config = dict(
    encoder_arch='poolformer',
    image_size=48,
    encoder_activation='squared_relu',
    encoder_patch_size=[2, 2],
    loss='mse',
    init='orthogonal',
    shampoo_beta=0.95,
    weight_decay=0.0,
)
Rows from block 10 of the encoder, named by matrix and row number. Rows with one number belong to one neuron. Each number is 128 + 24 x the weight over its row's rms, rounded and kept within 0 to 255. All counts start at 0. Numbers have three digits each. After the name is the row's rms in percent of the matrix's.
# fc1: MLP up (encoder.blocks.10.mlp.fc1.weight, 768x384), inputs 192-287
# fc2: MLP down (encoder.blocks.10.mlp.fc2.weight, 384x768, transposed), outputs 192-287
fc1.80 088:116114121145127116176158111104117134143077107153137163183150164151154149170163091142136127149116124144149145124126110154104079163154117130128089127128131113110129163139105136140127115167128144138145089151126154119097154146096145128114126140144150142120076159118123140128124135112151087138
fc2.80 085:132107151160118152083132094153108117089135111152129150111115109086142131107101129158153106183147130178130094098090134089149148120068129126163141116122159119128133104089099139152108101144150155128092174091119106097144143165106134110131120144178149110141160176098145151146176122096135092116
fc1.81 116:138119123110110114144158102104108153107140149131137117108079123143168095116118138121112139162148161118095103156103138176075172157124132119118121130094206147164119139099153141144140146133113085098108141108109131143161111125171145133102159141113105152142131157086143130101126116112120126122
fc2.81 118:148164140152160149123094133132111127148138126123128135164156101136157092125118099147109130116122110119153102135142132133116103094152112135154133145152143096088169114117129103133126144123118142136143123124113170132138114176085110162126112098146116151126149143109151146137116111074097119119
fc1.82 111:156091161110149119129076125148088128119118137124146122108099130167162141096114141150104143094134113134127190119148142119103124136158106154092126121119148134105109142144143155116148088095124113127107137103149159110143147145112127152107107102113122168141102124131112112154120125128156123102
fc2.82 096:163114096091086123150199104117127124175087140123113170111128176090126114141134114135141116113138155126173124128111132160125138092130117140150101153111127121085208108115182110098110115112123130106159142127120117130129170120134119109108117152071148165112130124111138123097155134097150125164
fc1.83 099:195106149094123123120138114151113154124161120103170111145132120172118129137103115116110118185111120108142117144088114169131109114117117126123122114137125178131144126130131162130119081113101145154094121132092081090152119117155130137145118148106132115141069140135123128108124130146103166083
fc2.83 101:104099123162118149144122128113117113105123086101109149128108153131143152117131098117153126112147115102113109122126119110119116171132134108109108137088138164162113141176115119143088150059115148137111155138097107160118098106142112101115144085139152153120154125140117166126122115126134146187
fc1.84 145:123128118117124137177140135125091154134093151153137095138136153088105108133137094127132119143177135140160119093167117135138131127145119130116113100160124134096134093118158137162108113132165184143150073145101159159169121108110153117178149132100092127127146132104143140146097126095129085169
fc2.84 113:086098145109138172127114091106195093120150122086140161127106101141137141153121161146159157113112164121138115161117128119135131090116163125155113148166103170139141141130106152157135137139120085186159135113126126082142135104124099140149122147062105145106120157149134139096135113121154132119
fc1.85 092:086121135123101144124105113120125115122158087138120136124186128133134078085092101112111122147080132119150156146089133196134118129155158140154124114129106124121121122127135133145128119149133118080097137111094114144139156132112099145101107149140157095114164127100130136138127145166078155133
fc2.85 083:111149116153106144147138141124112106167133122162159151131146096096088158135132157098174141170124124111066123131122090095096131098088132113121138146150140114173104135155146108127116102153128100099132111127132154125123145148120126067163131133090100134139075079093141129078155149125134136115
fc1.86 075:121112105102103143127159097118120124153123151166110132101123105118124104117136152090110149139080152095095114086125148083114145156140149094102118174128100149109156115132105116100168157138167189119160115109111121127099124107110122135137135158139142158110160086060143132115116137108160139088
fc2.86 085:165172146164141167140118187088142154131136143105112141123145163185149164160107080120107112117069113142127136086108126154126144181122173162130116119120130129119115127126112123110135122124114170132097149121111126134124145179136134142104145111111120126136119178093122087129150137207109106126
fc1.87 105:131124093113131134159149131116153154132140136098125116119120107157118130108098158136119096142180120119131149097146147166159161122116143142110122117099117149109146114144114133161148163140138126097129102118106107172150127138133130136144105169134147102116118123147178101147131145109141121162
fc2.87 101:094128127121141148200100127109104175096131174115124128151160135105101142173148115097136115144080133141144140171131151091154095121094113138145130109150142142142133144145126118091166146142143176093149137141156154162117095093117109154134130087210123166130138118086101130095140108157135120120
fc1.88 110:115080135122101110144118131144156118140125103131186187161155114145150084115154084099127141129120108165127144153136139146078116132115121121123142122157150133118099118106122160131128124080121112148083109095123150135168098121076076123132122116072128129135125118105105150131143141122105106131
fc2.88 104:186117127122128119127148149111102118120100100102147081104142118137098129126121100132144134107167136121145149122118101110169165112108165121108132136144084184160136144124139125131125127120153109118141144136158135112079109129121112152161148121123105143107125139154136120168135141103146137122
fc1.89 096:099184148096107137099171142140149145143103120097110089097149133129086111129134125133087126116151144139087156133079109134146160116135138123052110153135177125129144082119135160162100122150133173149119128074124142103197112088114117124124119168134141109144107116140125136099161130123173132121
fc2.89 093:125124144178129125112138102121107114077121115110135112151120135129101157121123176102115091096166105120113088114157145116174123124140084110078078137142162114099173125127111166140150125145148129144074134128153147091134114134146137106133138149119108156110106158087108138143096101102145139125
fc1.90 104:137103143165128182104108159095157149159125110102124109110123137133100180161144090153157139143126097126134162138131153135125131111155103096157139126129137134144155120125123145103063102147133141133153093124171089115150061164086134081096135118134117134114136128131101118137132168149133162156
fc2.90 107:112116121128134127104156104168107131098140112144112143172103160114152134163103124132143134105139079122128099101158169161132087106153113148096153137171159129148101140147139131129138143103128091115133149139122130132149130129132137204144137103182176080111101151105158164081098083091111126132
fc1.91 038:152170105153141138102120102129131126124120112118146171130096117110130114079152127096087149144115121122122150132155167161146112121122102113116149127089119133168160131144147142170082123135137169115144088129121136149144156150102176134113122096087135135089128153155154117106079087130157134135
fc2.91 033:132172110147137123140136161113123139120100138104114111157132073137097129110094096149149131116121102104158080125139131132144147161152122114174110139194123173116145159127133125163082144160113133115107130115124128132095116139118140103173105118088179148129116138132129139109103138088105169157
fc1.92 082:134113088116129122074110159190222125110163104132141145125148121098119177111145129119134134136118176119130131170134137144117141117141131136146071129047052139125109124088120133125162121122108143153114127132126102096131177133112146132138071141112131125128132150057139140130114096121091124142
fc2.92 098:117117139158130116168133098093107134166121123118142128093138120156130079124126166166121114135103126112092107088111107118145095086134162070137160096170192105149122142168135136138123127095160128143116109162163159130105102145111109117116117185161147110139146144162121149143139122136112147093
fc1.93 114:101156130164121147087084146106141132138097091161111051134172148129135144137136132147083112116131113114133122146102099167124130192150128081163129105116120148115158175144144146165101109132110120123154150106120109099162109160117148124129144108139145156116142116108079157130128150134086090113
fc2.93 111:132126109105131173163202142109137134177119104085159128133111123146137151133104097116140158118136102124139151143178142133153110112052097099137139124088105096093129144138072138093152143118121111121112110151119153168115098098157153135139141111126155133143185107139157114149109124157142188124
fc1.94 115:113154144106111108124145159122129109150154158188159180064094117108131144149121186156082129112098159110113137098148111116116150136147131168109139148106148099117106136123112139113117151133090089140102115098158143133147096115056132150115136133129126119098175116140153120116140126140127137128
fc2.94 111:120129087118120148148117146077098136086120094124138040180148130149134155122151131102147143130128151168108097206138139092123142144101143077146101108133070170180181173165129122142110144119139106099114148123152137114125127110131100110114112129124113145159091110158088161145136155114166134122
fc1.95 107:110146146112146112093131115080113113104120164112171069126121147104138089114143194097108149172118119162112149122146082121106088045125124115120108105153083131104114126130153093123114131102125123146187106146153097169155068132145146098140131136096096154102154124163179106149113126120135127130
fc2.95 100:102119111125123130151115126119153107143124135095112136099093094164105097164144079121131105117148147165174152169173098099122116181124126090141159146111150128141135120117172130149159124117174110150135141120121144132130165102155133134126123063108106115112099128157101142135066135088124085109
fc1.96 082:128125135148115117127163092105076160114100129063102112114115117125132134101145159145117125135115158167151143120143148164124165116138136139084115112125194120103121140151110074114140135110149109148135152114167136112104083162132141149106138154149086096101160136139192123140145082133139147122
fc2.96 084:100169128165099137114156113176147135143123125105101126114139146119136124158108160135126177149121122118129093100129095181136136127086110104135141134122131105171184134155150134122116085106159127152169146135133112139133125173095105144108129147109148172111139135103148119163094116111134116119
fc1.97 115:094133137134151143121163130118180143131155091135108107114184156133097146119174119143083065141114147163108113123116161112111157162119106179138094100101150088122135161094129114118086135155094130161115124133167171207093111106148146126162160141127088122147076144158123171140092104121180126149
fc2.97 106:144152114099127131118173093135078127113160155147163176164130123142118086137122124101148170162118148151104130082129167149117121135116111100151205117142173098107171142120130148119152118131137130122169147106156123104130112131119129124093152136112121119155144088080147138116120153157159127149
fc1.98 106:089157140136114140136151159171127179098113149129084120090172137106114182106146055136155106109180118129147118133115123113124133098135135133119127152142139194133130154118118125151149166111128161118172167141140125140094159094124156107151119126090126101067116075106151151150101137117117116113
fc2.98 098:084164119100137103150131129149118123170116163115141092084127097150101120090100128134161098141085100096108133086131094117143134118115137121113156115111098093104128089164128127098131104112120098143140131137108109152167129125144064159108108118112145152142151139151143146154123137160155122130
fc1.99 099:100128141142145112119145100129137131138157149120167143096173123154147124137124103121114135127119119102130112110099162117122106116116137145109191189122126148110135110134088140111152107190126124129093125113148158144156103153143154123116137131052172131162073163129137121172114132119140126120
fc2.99 097:151143137146103109144119188089145165108128119143118114117186125083112157115146189155117137123129160155091154143133115092134141151102102108149139110068133147116117140156143149127116128108114115118108118121142115093134121121119120158097090122114113144125175124160154146132110105122112162130
fc1.100 091:083137138089134102090173136138132118139111107134133103097102151138109134114179128105121090103123117105096122150133138104146137112112138096116166149144082120117182138118136139146168136084113128179148103112120124147098121121107081128151121130104182128121127098140127096139087130144156146125
fc2.100 112:140135083150131123119090137088124135171072143132144131128123133139126137159118129150140103108141136123138139145110126152148121092152102152108093113127115138132126093152170168125082117157142132131120160149123099180088122127143157137151147098151116169104116087163182136092144095081106106146
fc1.101 096:090157118149091111127135131121141125198079125110130161139080129096121131135157096129141073112148119134159103136142180157129127124142141104108134082073133173121110125092134084127168124141160115118115127148120111112131118133141108160125087122121122162129122141134108120130094118153108121167
fc2.101 097:055106169133096130133101149137105161138086147149110125162151110141142105169084112094096140141113118142103101111176142115163149147146118123137121103123143175155119132094135136158108108134126126114121124123103144067128153147117142117148126103131133151125116119104109091105158122126145137147
fc1.102 088:143094179144087147104105126145134146127074075119112140097106120122155110127127137105103139143119157139140144124110126123124128160131179093127145129090170150185083137110141110176127104111175133138141118110130127138142136170095160122141145113131137108143090096105122163125152122119137122103
fc2.102 098:144155195166150146123168162134146132143113139132105167159135128175158106111098167149136090117099159172124118129113116158146121132152079119097145118124149111124120125102149143098100119131156153123118132131132104138161149178122102116131156146080125148070147133093183136160151103100085111115
fc1.103 098:063130132140111101144107149173109135130120142131153120142181121086146142113112121153126166154181147110168097099125118139120138128093126143126159125076154206127085129119087124105113154148148130126130124115133099111131150104122143118107115104105111108127137131147114068113116108152126127128
fc2.103 099:168156084137171171105147121101189118151084142151106098141150116112160110150109133121115163067141125139110138156123134134087156139118134147131124138133079133139172130067164132126116137136134128144118131144124131102100130154126155148130134110113121163134087095112131122141125135136142133109
fc1.104 094:096151127107144120157142092116133138094135128136126151176084155127144124080157137112105083119080093147124116097131150129141105100104170134135121127129168128188055127103124103108098128118114151130110162143149069112117138112093158110095085117146120084119181135119145151154123115126141140128
fc2.104 107:123133108134086180098147152114117100157135130118139133116142127147136164136152132125120108124108130132173143169120118143130127075153126153113138152144121112174125136062137107113123109082079099110123167132148118107129156094147124095157134144145125095161147161143146106137139139170122110113
fc1.105 105:102163146183115160127073088098138117170147144114105112143123133136129134140140114102136143139168137161146139126140116174125146120107135109137090122192127089150107106112121113122140117110098114158160130160116129047106147186109104084162151142156099105136165123159130125145120109136125131100
fc2.105 107:111123117129140130105164119203124144100157088128110151143112145158124193101117124140095108133116146136134149125124145136133086148129136138137125131117128174118111102115161119114130125109149105105117114113137108143128110107129086166107128133133158120142136160091155144137106161165115134115
fc1.106 088:191123149131153134137130131109133154102135140127114148103164137131108128091141137115127092134089141105119184128094113117174130096136145123106094106107133132118136113102088142160143098108144140105150080126113119124113116155131157135116094122136151089118159183089133090140137104110111115130
fc2.106 089:151120146150138101087119132160055099123134114095092067136126102127116101140169120154101119086133109194121137147116111131076149118152167140148112125124150167103114080116140122151105108109126115160114115117160108147153143123121141145143109147122100169159114079122117119120098111138107153154
fc1.107 082:127129136135142131106120168115149143133113155139175118088135199133083158099114115085119113160165094142124174169116127148125133122104171117110152126120134141117145108124122134093149153138130132119133141079088095118178124106114112140124088131128121147117170154137126135133123100141104121084
fc2.107 087:160117111121147159128150112102179137132102100120123177122128110145141137140141111168141111153140132087133108088125070155091094104153130140089076128165126134168166127128128178160131126135102095106137141116169162100156149146126110094097122098126097124123130142087114134128124118086095134153
fc1.108 114:073102137136113121170131097135177139113120131136127109124148148178137126100157124147098131144110085125135106106160136139141150137160100112097059115119099065110132087149109110124095088104113065126113154131127110082162137154154123137143108136119130152105126152047133093124100108085124151135
fc2.108 105:131113126115142131169114150137097082153153131104142130147167112115167073137132161155120119144150115129148136122125142130109105121143127131129116128132121182167075100060099116154117133136126190179097109137085122114109147148149102129125125117098126134133161111095100160091113100183091089164
fc1.109 107:153134138129108148158126125116136058091148114158112173118121160131103170115103090134129150153144149144143096118119172177150141120128101166126102106099136160162106153080134196163118114145142137123144123146087145112082130162154147111123132125183142111144104097144146083130158140105128122126
fc2.109 103:113129159141116097114142103113124126134144131116182091126123118121153102105166140074136081088117107130104185145144110106128133188140136130123158132116105092148140123134133137124132109152125112133140132101126099138150120115144094170131089100111109177087127098151123132116118169152120121119
fc1.110 103:143135124118138152131122168127167131112133140105126108136095125134137141079130091105127110159147146124066109117139152107095141154121123153129125145123185175123170137136154099101127156150089130106135112152138140124171089113153147116150088155160108118158145126148128089147157132079139125112
fc2.110 098:088106113092148126144151109126134130104118127113114133114090135101060145075151113185083162144157123104096103152131155138114108102103138152159145127121185139155145125177125093106135127115125114124103128138119120140089124112115139088111157139134129146132119110125112103116177128196126168108
fc1.111 111:168137149120092153076145125086159114146127079116177084149134133111106083129132143125136134116100144104122093071119130186104087124100137116122110115162112067151136138162116164159126119136157147149146109130075104122118121098129136119119101096103144102141182120131132151176108076126112126132
fc2.111 099:149152140150110108111126138101134075101175138116096161153091094150134125172126176135164120138136098167129121148093153172145121090114093093136125142140110130060114110087148159107127150162144132093100124138149131155094157159113109109083163160149088166118086092134128122116092120065093119116
fc1.112 133:142141101102075116135143136152118136136157129133152120148084109153134147113147167106106178112120109132143152131137159063087123122141127132141146109153137160109153124133131101179078153138107129123138170087116134107155087144146143115131117110109122104151141179098088141123137105087112159136
fc2.112 112:129163143111144120119132161117135127164143126117099200078072125121132132163145100161158182123156119116174079126130161163133147125188120128110139147112127158139150080153138144154146130115108128090123152114115148111131153171098125114120125136174164111166128099150112110088152118167177120129
fc1.113 097:166114118089105140174158135130134133083139129127127144129097138118171105151134130119086133123099171103128161163112163128130128116141108121100161188133135146150153108108081108107136122100105121178120101071073160118094133108158105145074124141114105151092093104197136124183115152126138153102
fc2.113 096:107087125167174149148129130168123177171117136150111168144093151137116120127161157146088115131149128138127119136136118160120160110081127149142083150103126129108152119167092108084134121117098150102108141136112101101136114136126145149184104096150135131162156128062115120094162154124118142151
fc1.114 102:132112195161147125149118116150151166074142139147179107149130138130152113129125115153148113159166105151119107082106126138150133140118155080171125154108173146140120111165141099169118106140139150177174089123144160134161158131163133161112104109107097144114139124148111133178149102143178120097
fc2.114 097:093102074150133144149109154152110132123141208109138096142057133174130163145126090094139093148133132112105126153144143112114140168105149138141162140139155056122094140107134117116107106126145088150147144112115115087097079096146157120151164109164107150109105103146121121146104154097133102144
fc1.115 096:119140117093132169162114096165130173092134137141138134116124132143177071091144138097104113118071158153106122086117131134118101115131132119162139113121154162130099086118124111083079104139129132089144172094137107103117129166128144107142072150164147131110116164143174163116155064120172136102
fc2.115 115:112120096132122104097149177110102095189125144104112116116156122155133117122128133138109121134143099093172118144122130153192116078133120126124132156128123118126081126112150118138123122128150114137136154122160138098119143116148129131127109126159132126133143073103106138170146117095098125128
fc1.116 101:096134123112151114132146135148105087163120145139163156154080123139173165116157154137111156153113121178111158151130076176160133126133109149132123132124128110096111162143139140133074156114137106154161130119118088126079122130127106123102137124123123129125123109150126090126103108131150119123
fc2.116 107:173132164127105130125105159112148120095119130119109138125172127121125130108112145125088079122120165129098152116192128148106121129183080143154150108159123088114118129109147146090130113141104170140112085142126147104128150165106139127122114133107141141105112153132093192123127137128117122175
fc1.117 137:147130118146128165175138124115126135130139093130141121128101109141148152124155192124102146112109084073106132092122107136144128137130112127105132119112103174102148102136126179166145145156113164181110131071129116115127134150125132136140157141082134130148089179086139154153095123148078150099
fc2.117 108:128144088136117083115142156135126064140155144144135124120164128129135138142127074191144139118136132138159112154149109102153136134112135145126108125145169131158123108046139130132116106133146129088122123121090144115141135092106177147116137141151182115114128145136104123117137092081155110151
fc1.118 122:135132077138111104116140144111135096156119109161113141129136122106133060130161173145146143136112154140148101096132165168149143177125116086130118136094150081132094106145117133146124108096122069160123126108143116153096158092130141149128175150129151134120116140109132128174149144135120104115
fc2.118 101:105140122121109138166146107159142137104150148127107159110149123180109121134115101085152147129150134078106117166120100069145109128123107124124155132131091156138104150207139119099137132072154138091106145122113137132123148092129161137147104140100147116122116152133151119120117140171091139131
fc1.119 080:111135095137116119115126120148111139155162131096130119126106141123118085147093178142114130136148119126155124143148125150161141178104120130128124164132131175124089123129160116131117113112115117148133120132125162152128147128127180097087170141135157175111107132142111161149111135089122117141
fc2.119 083:125103139141147118128089133144149157065089108125129164169105109117148142156138116120134127141139103136136125138135080155108144153151121151139154108098121102102090118149186166105142142099095168120151148123156102096165065095148085112127115152109175157109159088138143128166155166071121103165
fc1.120 057:118143112097138111123131101162130162093123128143104158151152112088124104097209109113152157109083129160116132152197135083133127144114178170125137132091137113122152114106159137126139133150118113110132121174113137123067080098155107181150114093113157118114161112131171128115090132112151093136
fc2.120 051:168116164145148100099105117139194083151154115129150128120149152145125129084156126130122154138124178135146160123117115118120176100100106125125136148159112106088142154119118100097092092156136115132137085139087118141112150137136132110105111129143158111120121167122176148141095108094109171103
fc1.121 097:140135087111110160151131134146166106139106127112146061124085103108144140109129154107119179174125114095163143122139099056151110129128090142131133171157141129107109155160187124133087133164126109119094122133119103133095142069108124131111082125171124130142189133181144138148117098116148143101
fc2.121 109:120154106126143134147143153079144136134141084151105181095083130129118131095130076191125165085127148155109133147108124117138130145103145135129152149132117179141078116162115140124136148139136162113126122118134142167117110140108155122111146105167172136133131148082152092116108148117106158115
fc1.122 096:132104107145093134097134127144123136131119107187126158170109146158172114129083155141169159150129100121104115101118096138134097149165130132127080104120162147104073133148156112130104132157149083127147109085136145119113102128120106112154148116135116161130107122138137146136131098123110146172
fc2.122 116:132133106104108132147108097146065111155148138131161126104156134154121104155099094091152115131148147088137117104126124150137136101086143125120203129132093073092137151115100133140117122100128140134116111148144124163118111157139153152101099101135136113095162142191121165140101145169116091113
fc1.123 129:116161161126097142114146123139160130134158117115085090155151092121102123116141172098137144101144120119131089141106164114105104147128129134131080135134087143132145119156116110150123138139115165125145083127099130111164100161095095137144167133093148134130097124133126125130115086154109156122
fc2.123 106:191168154139186152106078114107137119122073112145135108121087152175153120125138116155155122125106152164115127117101133133126120129114103137130154102159135063130111125164140112096120171122146114123139142121108143170140111100120119135110118071158113148142138123159114136114146158106133141102
fc1.124 102:120161101115126143145165130115157145140139142143138157148126125093113123136145121146132184084118086090136147123139185162112179104093142116183079116092128073146182105166112159174115142125148112119169144118109152138113145168191127132128102104147123135135151135129112161142127122167107117095
fc2.124 105:085144115135119149126123067168106121117164161109123101120118145137105133123139176112114106124132100128103145119105107120170111126131142111126207136107108098123082132163102143135193111128108130143099154101128116170128110127134115163088120125144105169108109095138206111113141211138157133123
fc1.125 112:136130107112109099095135144181099119154151156132093111119138150133108121127154122128109138098135178175134127116115116178119165141118140117126106120103126151099128093116121102160188148119106128128163144150127150090164130099104114129089162108115155161114114158122158121103145100125148125143
fc2.125 104:116130144122154145105115099108124134130086148123144108106141132129093093092128145136142176120119147102130109116115139151125106177125125127147097127108128094143150120125131152117106081154133178129098110113121085183074133151125107117142117144128107126151121170113134147149105145131112142097
fc1.126 090:071086092129110160166131140095154119093059180089165127148121163132128144121136105099101112125119122136108111101140132159101128126133113097137127126099132103106130121148059130122104130107114135125110165164094123142163096126138143158150120121138094114165112140164098116125125092135147126132
fc2.126 091:148140154136103123110130111161100099132108150145064114104131151122101170137115136093115137126108139107097111176110110157144154142154123177146125111127148146147155093129151144133152166126110122117156086111116133089124132101140109141142144077122118110113082115119167129135112129149102134116
fc1.127 106:147158126122103162154125093158148139168127134129114169157129124163170134142108088132107145139127112148142123155149109139147137132139108157149159158092153136168088072124101100161106101156152127120114137171153148139131158127105088105123134125126147148103119171143157142101153149144112138088
fc2.127 096:105103123140133116118129104077094136099129133145112099153133147094110068149123120129072072165134123125111111108099099124121097130139118119126139141145091080112121152103148109129139145097109119142140137139123174113142156146142147087133161153143120114174115115154113111144119129102089203109
fc1.128 113:095094132093118095124130137114139163128137128138098098100126109125114132108138142107068124085114146102117095140125118096117133165174158162096161138154154141101134124132134129124119141177126146161127080152135100113068111099131159113143167138123150103118096136158129119126139116103111132165
fc2.128 094:118162126165145127120097100097142124128129142118149138119152130123126112161156160105148176138116121147133154080108134101126124119118159120160163123083151116111072117137126143146127098135138118119145163113099133108151128158121108120118123118112144105104134137120143113159110136135140121124
fc1.129 094:128097175129113107094122129098135109131114099155149160112112150111108168146139142103144141101136150090108142177108098114142109137152191131147126138156136099131077165145125118132113107100110095097139122090115151133130115120087118147121131122130127117155160102151173108080138148111106079175
fc2.129 089:145100127110137120193118119087128082117119126094100139103110178114086136138124191121128078135148131124128120121125110132101148145134149120073160150135154111109108111097147095142143119154121125136143137108137076093173117147075123110095135173142145146097092152115107145121166078162132106114
fc1.130 054:131134098120111158098161084130162124117168147112162159155119137085146126148177174141127157130078144119088138121125160190136112153144155091109093147088126128147164113081134133142139171129122078142115130133134136125139136148152135121145111158163126175127131121142139114100164146089108096091
fc2.130 051:120106147132146112172113138113180126102109153116081159115132118171062120088137081151124114129118121141180128157138127115135120149132121154114155118125111172122150128151141128124143110093139070132101116134132119099133086126118107171106106153137134149145077075150149132081111115160126130086
fc1.131 113:106108114136152148097136138125138150152116124102145155120139078133167122082102091114119171133185177106084131130137102137100118131122121111123148150113153109119155108091147135150108107113124075155103114147116134152142099118154108134112090141146149163112173094122079180107155167096144129113
fc2.131 101:159117133079165085118117116151163152112133157117122094130133148097142132128164123137179098142125121124201111126160157154112124102099107150177079134130096144153116136095133092120156142132144114120093159153131108107081134120137130101118136120100115114132132139120160154146081102159112147116
fc1.132 084:150127118132124115090153132147164173135127178129116106126170149095103096136176131138148109161129169171087142103129122103159129130131132088122157142159117158141123133094095123100109136083122102169106111121173118133155118126129127091097149152124128138150116098114101155070097125130138189140
fc2.132 099:081154161131135084102141093102131102106102119111145142158128119121090119177120111113127101120134109141170105160118133136164120136082141133102117088116123095112153139118147192124165127093131121114136145127148142159096116114124137163108128126164139149099136107110137089150127129057167091150
fc1.133 063:158120081137096135116116153097126131081139112129126171119121109118138132147153198132137141120109127127137140123149068127110130135111150171119152171151114140128129102122115134138137116102123138160140175131183136116108151125130186122098146136107111122136177098129114127126112117078120125146
fc2.133 061:158123159168135122124166070110109172074127151125111117105120169138132095163095083157149139128110131091103106124127128135137114134142117143137150114128131132084110146130131143091106161107160104170121113125124115119172122136121167096124149114140088114136117149129096136163102122162133142134
fc1.134 082:130119135132141145128146092117118083121128125147163079099117107136173135119133113114166129122116108158122196155162117129105120124124117111070164110092093158067136086141145109140150149163142101167174133115092150130082100119112180144089100092120122105113133092159087104143107177138135113121
fc2.134 082:108130130165169073115145167138080096123148128157105143114078150113114107101131167138144145136142135146143114117141132130100131150127150141125107110147153150112120143138122135124147129142149125137127111117153105129121116129148118158183163146152156127074162096110129127134121096122112074146
fc1.135 107:120149158096099129150151155130146149136124163132119122152053110134086134059151130124156090102133161122093133117081137175147113115128163128161080128141165151172098061113136117101157127135128103122146102113137154133088123149099162110161146126113129152121123109094118144144099129173109137100
fc2.135 114:155107134180183100129112146110135106139136087120135175070156133162103118147146164136107118114118160158167147149111113138117144096159123171139160120145133076103128117142103132148127081161163070156146112125129124154133137132112108185127137131153122122100140121092177114155100123134145132173
fc1.136 088:106153113141108148114123096124117137159120114159155144157136135146135141102119157107120143098102126130161130160147134115116166077118133149110144114131121139108130140116121106114141107139167158144140132149159157109103122115146104123130140147141104105131173105158113110059085130134143118084
fc2.136 101:150151117142138136118126135157129136124098129113108097130143116128140106134155175109135144152145144147115154110141093153147104145136136101138075147147160080168138161125112135115143149134135123149145115085141097111174097137125133165076143103112160151078131138121170167191143177131127138171
fc1.137 098:123126098138116112173157104157128065140141087116166120123090102119096149125139161137130152097110159177121092144118141108133154172114211112105156092173152142149061117152142132158124119105105085116144168114105117168149098126116093113139128102140130130162179148119155124132115133134146113143
fc2.137 098:112132112146103145121117133109125180117130162140102096083095140141117162105085153134121105134163106127120129150140122120117142110110123107156159156123203141119123158131184106135113095121107100147150094138121094151151132090164129122134141119152163152093143127140081183109100102136134116115
fc1.138 092:142139141144111106122101143143154159068130151140149093109109116167130105114144146127144074148126101101122121107114114105090122126132105126144138158096132180102169107126181119112115135109097112088170166150139133126115119144148127123110097170137124171109141125170124148131158110109139124129
fc2.138 099:120146114101133158137127126146077149122104102159109106118143137146116144088163157139132113134152161121124087170129155077153082125160097181131089109084132177159155117116107141165102117137153117120150161122125137108161136108098160145098109156145131103119141136111083140116121094094184099149
fc1.139 084:139131144161114153111131154148153082113120145157186114165139127133100163127150134122123138137098088162135124112165149098147086136083117148135113149104126189107081101114137101112163121129141140119138116159101113129117154099114149104102110129092120106128121089146171122150106108152138154104
fc2.139 096:117146121092135108119123121131097153126173134105076130153115116131133125167127195174087097155138135082121123121116123153145143079150116058138069115131087122069157144161112147125121118135084149131121161116171125116153084178110131148166134116145120156116127138119151121104096097086095112154
fc1.140 121:145110126129142172119110130107133084158141112144146182130113148136148150143153159120136127093138171119129098142147155121102138169116121157143098109175111072128118128159144123126128152120138141133151126132132134076089149125124090101138159134099105090095122150125140147122133139120178117169
fc2.140 114:113164127086088102103130164143123129093135136136078159157169180114131136115150157119158129122139096124151149113144112142126122063149116075146133145102152109054104140125122136088121143119114160130130105126137159157127127150117125142135107162116133156155152068147121099150123147143121203124
fc1.141 057:197072100115140106126170122130094117161158147107133127125142093159102110104146093086146132133137102127136117096081143140157160138139149121180134113135163138124150156139124118120150145152102149106151174078109132134168119102120138131149121190079119072109143122095131132112162165126161113125
fc2.141 067:088152104172146149129163143110165156089113123119124162115131097175112162117147101085158148116124100113154120162151157110158093148107132143151138103103144127143115115130150122117124167137124144094162115130124085137114135107118103133158096116095122143136115167155135163130114153181107145106
fc1.142 085:127152136118142134154151128163128114117166131130171135180121126164161114112150102148167101146116141116136118124124130125190117135150133137131166100130128109150112105114116137139111128147168144154147146127117166090103094147185157125141139128140160162133150141141123122126100122114127151137
fc2.142 080:109093094134132084104176119136091151151169114126081103154123119140126139160170138125147136115125106130054123140150106162136135115124146068172099136149169140105104129141156133136158133124160111113104181135141135166170147133125099100128131148149092135140086126143091145142116123130107127153
fc1.143 059:159107125132123165137164123107151155115089136128107099149127157099124153102158104114100138115167138141169127138078107153138121116088126175129146154121134147116143143110133159132159158113160111137164159092132113120128118123116113127103110109153142139137125133128109159138108115140109080150
fc2.143 061:136102160109148127140122151115158146129124087121126123134134128124115152105122223169100165143118159105118160106143092114166114141162161140124123072089178180159137174153105105121129138143106160132105141131146132105125093069158149114165120118118123121133153132137173116163149131103136168158
fc1.144 118:167125114112127136102103127132134174140119135141112082094112134123154139121136115135113122117143150139108092121130147081159123147108134126152136135115111132155118067141151153144118111120130076147126128201184122136151163143144144118142159121180169122154138145161158113115126108180101153143
fc2.144 107:113155143158120102120139084167111118096125121132110128127096175077091101129121140120139124112119124111136139129143130129113179149126134112105202089124209167116099135066082098129130123141162136130136167118120128141153154100113147124114139146167124127143135123120121117108134140121108138139
fc1.145 133:135155163073162167133177138132136152090081087122161157121088131109107164132152103117113159110120104154126151175118144119144114188119146126145127138120100096084094120089118161084099096100143154126129101110154112123120134111070161121079153083113126121105144136114154130173123111168167108119
fc2.145 149:067124149185097148171126105145155151130125086103136149103125099140115095108136143117128147148120086093114128120121085170137133145155140116142133104132149102169137143146131168138177127152136101149107128154138152167109145165156135140065149183110140124118186116101091116171146080149123149127
fc1.146 122:176154100150101091105139126125124131124152145141121109167132127116163101183149142133179153152121142133178133108145156118104133122115136131089095129146133153123100146142113122136114102116155099171154118143130118088149112137137160130148167149129126125129080130103116131117128108139147156145
fc2.146 102:162138171107171133094154121104156117092107116136086092184152130129131163127107101136120107125131122125119123130081137158181121101104114124126125127109118160117167128156104080110110118140115145090090106157102145149161137096106084133120133174143126138136147115101143127147153148098126104123
fc1.147 102:115116143151112154122100083136153089132136156137123138101130122115090138114161123168086082099108149149126144101165109155130128116181146092135115103119165107175140127099122060172136148075137144119117125106148127177102154097133134151132118128138133111118108086118148142151130127173135113101
fc2.147 105:162110128146152122110108121092137108140131138102127135076123148176160099149149206098101098133131095125145121135113127120108113177141125142137135156100100151101111146056134140112127145136148070167141120140116128071134151120108111151089113118115152141135136132159109116121169126120106107085